Rows from block 2 of a small audio frame classifier, named by matrix and row number. Rows with one number belong to one neuron. Each number is 200 + 40 x the weight over its row's rms, rounded and kept within 0 to 999. All counts start at 0. After the name is the row's rms in percent of the matrix's.
After each neuron's rows are labels from the 100 clips, of 14848, where the neuron reaches its highest value: "top examples" is what is common among them. Only what is clearly more common there than usual is listed. The data: single English nouns, adjectives and verbs, spoken by a formant synthesiser in many voices. In brackets: how many of the 100.
# fc1: MLP up (model.blocks.2.mlp.fc1.weight, 960x320), inputs 240-319
# fc2: MLP down (model.blocks.2.mlp.fc2.weight, 320x960, transposed), outputs 240-319

fc1.214,106,175,189,212,241,114,220,163,171,206,208,149,188,213,227,254,229,190,191,200,170,161,208,210,208,221,215,181,152,220,153,186,273,144,166,157,226,182,217,247,230,201,226,163,202,192,198,174,202,168,151,215,208,213,237,159,153,111,210,188,213,207,208,224,189,330,159,217,229,226,158,129,149,217,262,189,227,198,134,172,201
fc2.214,109,179,145,162,188,184,257,318,187,217,228,150,210,177,196,174,164,192,196,272,159,214,261,230,196,184,249,187,189,224,167,191,214,182,136,216,198,174,159,216,151,191,204,222,243,212,211,221,73,109,280,156,125,202,191,186,241,194,153,173,154,193,171,243,210,178,211,219,158,175,223,222,185,228,226,193,205,263,233,159,142
top examples: /ɝ/ (37); /ɑ/ (27)

fc1.54,090,218,220,189,195,200,153,228,224,180,141,242,254,163,231,190,217,182,209,207,159,190,222,234,257,252,189,231,150,253,185,155,236,278,218,245,237,170,157,197,198,189,275,236,198,248,171,250,198,210,225,139,149,217,273,163,200,157,205,264,121,148,190,238,215,181,207,235,133,187,149,96,174,177,184,245,163,232,229,143,218
fc2.54,092,202,250,218,171,215,183,226,238,218,198,199,125,209,217,194,197,208,257,207,159,161,163,206,191,149,217,89,188,157,221,178,200,207,246,239,216,234,161,171,129,162,240,251,231,179,212,242,219,269,272,221,167,217,259,276,189,208,239,109,176,206,190,126,180,170,161,183,169,192,164,157,287,136,245,262,189,281,232,237,203
top examples: /ɔ/ (85); reverberation (65); /s/ (48); word: saw (37)

fc1.179,103,226,137,207,182,150,240,194,195,175,155,205,222,241,198,135,197,258,206,144,205,230,148,179,193,133,245,231,243,272,177,132,192,164,178,180,242,167,328,264,186,159,187,222,209,205,205,194,227,163,144,215,172,182,261,139,176,170,193,269,201,89,200,148,210,228,129,151,258,167,236,211,247,236,165,194,153,206,165,166,210
fc2.179,092,202,238,293,209,197,237,171,216,246,176,193,189,262,165,254,155,136,185,203,174,271,254,132,196,212,192,247,132,258,233,168,217,248,240,233,237,198,228,156,176,249,185,228,236,216,109,206,231,133,246,212,259,176,220,190,260,197,177,200,204,226,238,199,210,213,193,254,218,211,195,212,160,212,173,217,237,84,191,149,144
top examples: /ɔ/ (29)

fc1.283,098,129,227,111,255,202,195,164,200,227,140,175,205,203,236,192,121,174,205,164,174,184,179,229,217,173,241,220,240,223,282,203,219,213,239,215,207,198,235,161,134,180,191,277,191,144,270,252,169,193,207,127,239,173,249,172,138,230,223,193,188,220,295,184,129,245,156,229,145,184,153,104,216,238,291,209,191,202,251,208,170
fc2.283,098,286,268,231,249,232,238,188,177,181,242,177,155,172,183,193,188,207,240,203,232,186,276,270,174,252,175,133,228,173,195,188,236,188,159,246,211,193,181,201,194,227,158,280,170,170,211,162,204,234,204,210,226,194,171,265,178,215,189,279,178,221,148,168,174,109,180,219,199,193,167,217,237,151,156,258,171,190,259,247,227
top examples: reverberation (100); /ɪ/ (49); /b/ (35)

fc1.90,096,192,209,154,162,203,247,211,234,186,188,212,257,177,161,155,163,163,245,219,223,178,197,223,190,158,282,202,163,94,222,210,178,172,215,255,161,194,226,247,159,163,246,186,258,193,199,216,165,198,219,242,178,181,213,216,211,166,201,219,175,239,179,167,139,175,232,259,184,273,202,159,158,157,260,148,250,205,274,219,183
fc2.90,098,265,221,256,247,175,201,237,184,230,130,247,225,177,196,160,130,243,251,186,187,242,206,136,248,129,179,176,254,232,156,261,131,178,191,133,165,210,234,225,225,205,162,177,264,186,238,262,143,167,185,183,194,215,168,175,248,204,203,210,230,183,174,252,160,171,225,178,247,210,246,209,199,216,182,160,161,167,172,169,97
top examples: /ɔ/ (67); /t/ (60); voice: deep voice (58); /ɹ/ (53)

fc1.717,082,209,221,172,185,259,233,279,176,238,192,203,185,158,206,198,202,148,141,239,182,233,256,201,156,160,241,221,287,217,245,235,269,184,170,216,270,327,240,249,223,198,188,183,185,235,171,188,243,215,198,190,151,239,183,138,225,219,122,221,248,190,240,190,224,155,139,168,187,200,118,215,166,163,236,246,281,198,131,203,180
fc2.717,086,244,196,226,269,197,249,186,282,189,179,128,178,211,186,160,159,187,222,191,217,170,238,150,248,264,171,268,185,228,161,224,155,137,174,172,215,208,180,280,159,242,241,260,211,182,214,239,236,199,208,156,221,163,196,223,243,184,205,190,186,198,185,252,180,216,201,180,164,197,172,210,160,186,137,204,148,162,283,203,228
top examples: voice: child-like voice (54); pink noise (44); clipping (33); /ɝ/ (32)

fc1.388,086,177,209,199,177,192,215,187,178,189,220,280,259,207,150,85,228,228,268,234,182,246,236,139,198,79,224,258,208,141,154,217,144,184,178,190,145,181,201,214,193,98,251,184,268,177,243,221,177,208,222,163,162,217,203,247,183,177,234,178,190,137,126,209,116,147,175,300,225,276,174,163,178,229,220,243,151,183,210,195,177
fc2.388,089,236,203,246,215,196,215,279,213,205,192,184,169,204,136,278,144,180,237,254,231,239,219,153,272,239,192,160,178,315,182,155,150,104,234,153,265,222,232,161,274,204,170,155,191,206,183,190,188,199,240,138,229,239,172,188,209,228,191,203,157,269,202,184,183,211,146,182,209,220,256,248,189,172,206,231,199,178,223,149,165
top examples: /ɔ/ (63); voice: deep voice (59); /s/ (45); clipping (33)

fc1.448,097,138,149,130,189,185,153,157,214,171,238,163,128,198,191,159,264,215,153,218,176,246,223,155,147,170,164,191,220,172,279,172,221,212,233,152,166,225,236,185,243,200,186,155,188,236,217,218,173,231,224,219,138,191,285,238,149,237,176,216,184,223,198,182,177,152,278,175,149,203,162,187,195,241,247,275,190,149,230,240,171
fc2.448,097,245,224,204,143,224,231,198,208,191,222,171,218,241,242,145,226,259,152,214,221,259,158,221,226,274,189,145,197,241,187,165,199,174,215,155,256,195,208,230,150,234,190,176,193,210,192,125,234,204,248,83,192,210,214,147,193,171,222,135,175,177,283,185,273,252,276,152,216,173,230,208,182,235,152,217,223,134,160,183,137
top examples: /ɝ/ (73); /ə/ (25)

fc1.458,096,197,225,222,142,230,160,204,165,271,198,117,167,193,257,74,226,173,166,139,183,227,228,238,216,167,229,282,187,203,271,196,221,131,181,185,254,202,127,185,154,180,138,175,167,195,202,260,207,218,176,217,217,207,257,168,189,212,169,245,131,190,232,182,198,170,109,159,259,207,181,166,186,165,199,273,207,258,172,234,187
fc2.458,096,196,205,270,215,221,220,159,184,218,133,183,167,213,244,153,244,160,156,217,158,233,245,137,172,220,241,232,214,220,220,200,151,235,231,170,198,186,181,210,189,211,191,240,237,258,144,199,221,206,227,250,255,198,146,301,189,249,230,188,161,211,208,168,167,56,263,221,182,235,181,239,244,220,176,208,223,135,144,181,211
top examples: /ɔ/ (42); mains hum (30)

fc1.659,100,204,174,206,199,274,224,199,180,152,271,261,211,132,220,226,198,184,230,177,180,209,179,249,209,181,165,174,228,221,111,164,190,217,250,178,194,293,201,185,173,156,241,159,230,162,208,195,276,243,219,241,178,189,127,256,221,197,207,182,227,192,229,188,214,159,187,194,135,225,183,203,219,221,233,214,236,236,208,231,273
fc2.659,106,164,190,164,169,159,201,239,191,225,123,152,178,239,187,189,169,212,165,311,186,212,198,175,272,223,215,182,224,191,270,238,222,235,214,232,200,221,182,198,207,183,180,198,217,239,246,220,174,243,248,230,228,165,170,165,162,213,244,226,126,176,207,147,212,211,159,209,130,227,188,159,144,190,284,197,221,158,185,188,261
top examples: /ɪ/ (82); /dʒ/ (80); word: village (43); word: orange (34)

fc1.363,098,230,209,203,180,182,191,226,168,250,185,207,171,236,146,135,223,185,209,178,190,139,140,256,152,181,218,237,275,169,200,154,191,169,153,163,266,249,294,238,187,176,223,230,158,239,195,228,228,192,183,178,173,228,191,225,216,190,227,241,201,152,162,249,218,169,156,211,238,167,192,195,155,215,206,177,149,203,125,193,228
fc2.363,091,199,207,255,170,219,168,167,160,192,192,197,165,240,198,280,227,230,227,191,209,239,188,158,187,191,200,177,168,249,317,177,200,263,242,280,194,97,199,179,197,187,174,226,206,197,124,220,136,203,236,198,256,144,169,198,201,224,191,221,172,206,240,190,223,241,184,199,218,161,202,211,203,209,238,230,182,166,240,249,182
top examples: voice: child-like voice (61); /w/ (32); /æ/ (25)

fc1.204,108,216,233,167,246,175,233,209,253,233,138,153,206,225,149,70,88,211,194,201,142,142,171,258,111,200,165,127,209,219,256,183,178,130,204,146,230,158,158,176,149,171,221,276,175,249,216,306,207,190,182,240,162,238,208,180,213,224,278,243,150,157,222,264,244,233,200,213,246,165,168,166,188,207,175,175,163,195,216,209,243
fc2.204,107,220,213,174,206,196,246,144,229,185,158,129,210,158,175,207,199,195,142,141,223,230,248,282,105,167,241,187,206,275,216,157,195,185,232,147,126,254,174,162,148,230,187,208,137,157,178,158,227,267,203,226,236,213,201,284,219,244,206,235,184,318,253,196,119,152,282,187,201,201,189,259,191,122,235,217,177,184,158,187,162
top examples: /ɔ/ (91); /s/ (90); /h/ (83); /ɹ/ (79)

fc1.201,096,112,270,153,180,275,215,156,225,216,226,251,234,228,185,122,182,237,189,198,221,176,227,161,209,128,179,272,221,85,237,204,168,203,137,196,206,153,220,247,231,172,226,233,228,263,215,216,184,193,200,206,217,185,206,188,226,191,158,169,188,178,125,156,186,234,204,214,202,246,201,144,151,164,171,167,162,165,178,247,185
fc2.201,096,208,188,226,143,148,191,284,244,207,155,224,159,173,108,237,214,209,233,206,204,231,183,171,160,164,210,199,154,240,100,162,161,179,186,204,238,237,141,244,207,204,159,181,248,191,219,291,207,200,186,85,172,187,234,136,165,242,182,226,208,202,181,194,210,198,209,280,266,135,226,156,226,141,138,201,231,203,233,117,171
top examples: /ɔ/ (72); clipping (51); /s/ (43); /m/ (32)

fc1.396,110,207,129,159,171,192,241,205,228,241,239,231,235,206,158,197,225,163,226,240,155,133,171,260,197,198,137,247,187,157,170,217,219,194,139,221,184,259,255,187,166,188,123,227,216,168,166,174,179,214,248,213,204,179,156,202,175,157,254,258,235,194,213,169,200,212,209,275,212,179,170,180,235,225,168,227,201,251,219,236,254
fc2.396,108,190,229,209,144,179,248,218,181,215,228,173,129,189,249,177,199,172,186,256,265,133,226,141,189,184,208,212,145,202,162,103,199,253,200,227,168,166,212,217,226,186,302,265,162,218,192,209,113,162,171,178,199,109,164,142,117,227,222,165,217,237,189,206,271,240,248,261,269,244,196,198,180,183,174,301,190,181,268,210,225
top examples: /ɝ/ (72); /f/ (42); /ɑ/ (38); /aʊ/ (28)

fc1.463,090,198,192,219,186,187,230,182,185,174,170,182,260,241,210,169,217,221,176,128,244,198,140,229,139,185,164,197,189,121,185,258,182,257,194,162,212,254,202,189,208,136,235,181,184,222,255,208,191,204,231,246,126,250,219,210,222,252,160,236,191,156,125,208,147,220,248,245,228,134,202,197,168,216,250,156,111,248,176,197,190
fc2.463,093,123,234,255,215,132,177,219,248,155,178,228,157,240,228,199,211,191,202,213,211,211,206,137,205,199,197,179,153,282,167,196,141,225,206,222,137,197,214,246,228,150,178,225,253,167,221,182,238,212,184,206,205,236,181,229,178,212,180,157,189,179,164,270,234,175,300,116,213,231,169,222,164,177,208,123,165,148,172,185,136
top examples: /ɪ/ (57); /tʃ/ (43); /ə/ (43); /p/ (40)

fc1.231,091,180,178,220,233,173,171,224,192,199,230,220,139,167,229,242,192,207,153,197,216,228,220,245,205,190,272,146,253,257,191,242,204,286,223,174,167,198,195,217,234,291,132,131,130,276,180,246,222,196,193,215,156,241,159,166,265,159,211,201,222,174,211,248,275,261,202,185,305,156,141,222,192,183,220,160,216,312,170,125,197
fc2.231,093,202,258,278,188,152,178,140,284,199,99,242,181,190,136,251,116,176,235,148,180,197,201,232,218,176,179,209,120,250,146,137,214,178,180,260,169,210,266,189,134,245,153,204,210,201,283,212,197,197,220,135,207,223,165,190,186,159,267,239,179,222,220,152,201,183,198,224,221,101,231,195,219,156,162,204,171,185,201,164,243
top examples: voice: child-like voice (77); /aɪ/ (63)

fc1.669,105,208,243,192,239,191,173,189,119,217,103,236,246,195,125,186,250,149,212,203,155,142,144,170,230,202,233,209,129,192,216,221,229,212,210,159,195,232,253,132,202,195,248,239,151,200,165,217,206,226,215,93,184,211,187,201,217,183,170,176,199,183,207,210,136,133,113,223,145,206,193,179,140,235,245,171,179,165,200,159,177
fc2.669,104,112,168,175,188,184,189,128,276,164,249,219,249,175,193,226,210,197,171,177,201,268,190,191,166,170,244,220,220,277,208,166,163,223,135,170,213,143,198,187,222,192,181,181,228,182,181,236,213,195,198,188,223,165,244,220,218,194,131,202,197,197,238,186,238,228,232,204,247,239,295,181,262,216,202,167,251,223,232,202,216
top examples: /ɝ/ (63)

fc1.71,100,165,242,216,179,153,191,293,196,177,226,224,126,182,191,258,230,151,195,216,146,244,181,183,220,204,253,111,243,217,202,259,238,233,188,182,185,207,170,176,247,267,145,105,232,227,248,233,225,219,206,219,157,241,190,156,248,185,174,151,187,167,257,274,138,211,222,190,187,211,231,247,204,211,202,157,196,257,168,194,223
fc2.71,104,225,286,304,182,183,189,130,234,169,171,245,210,165,141,229,184,196,202,255,154,188,173,191,165,194,185,230,146,290,163,140,147,139,148,246,234,175,202,217,178,212,201,275,240,195,234,171,266,161,260,117,175,183,166,163,232,239,180,193,223,234,205,212,181,159,165,259,231,220,232,154,232,115,157,178,189,174,162,199,154
top examples: voice: child-like voice (86); /aɪ/ (53); /ɑ/ (43); /w/ (25)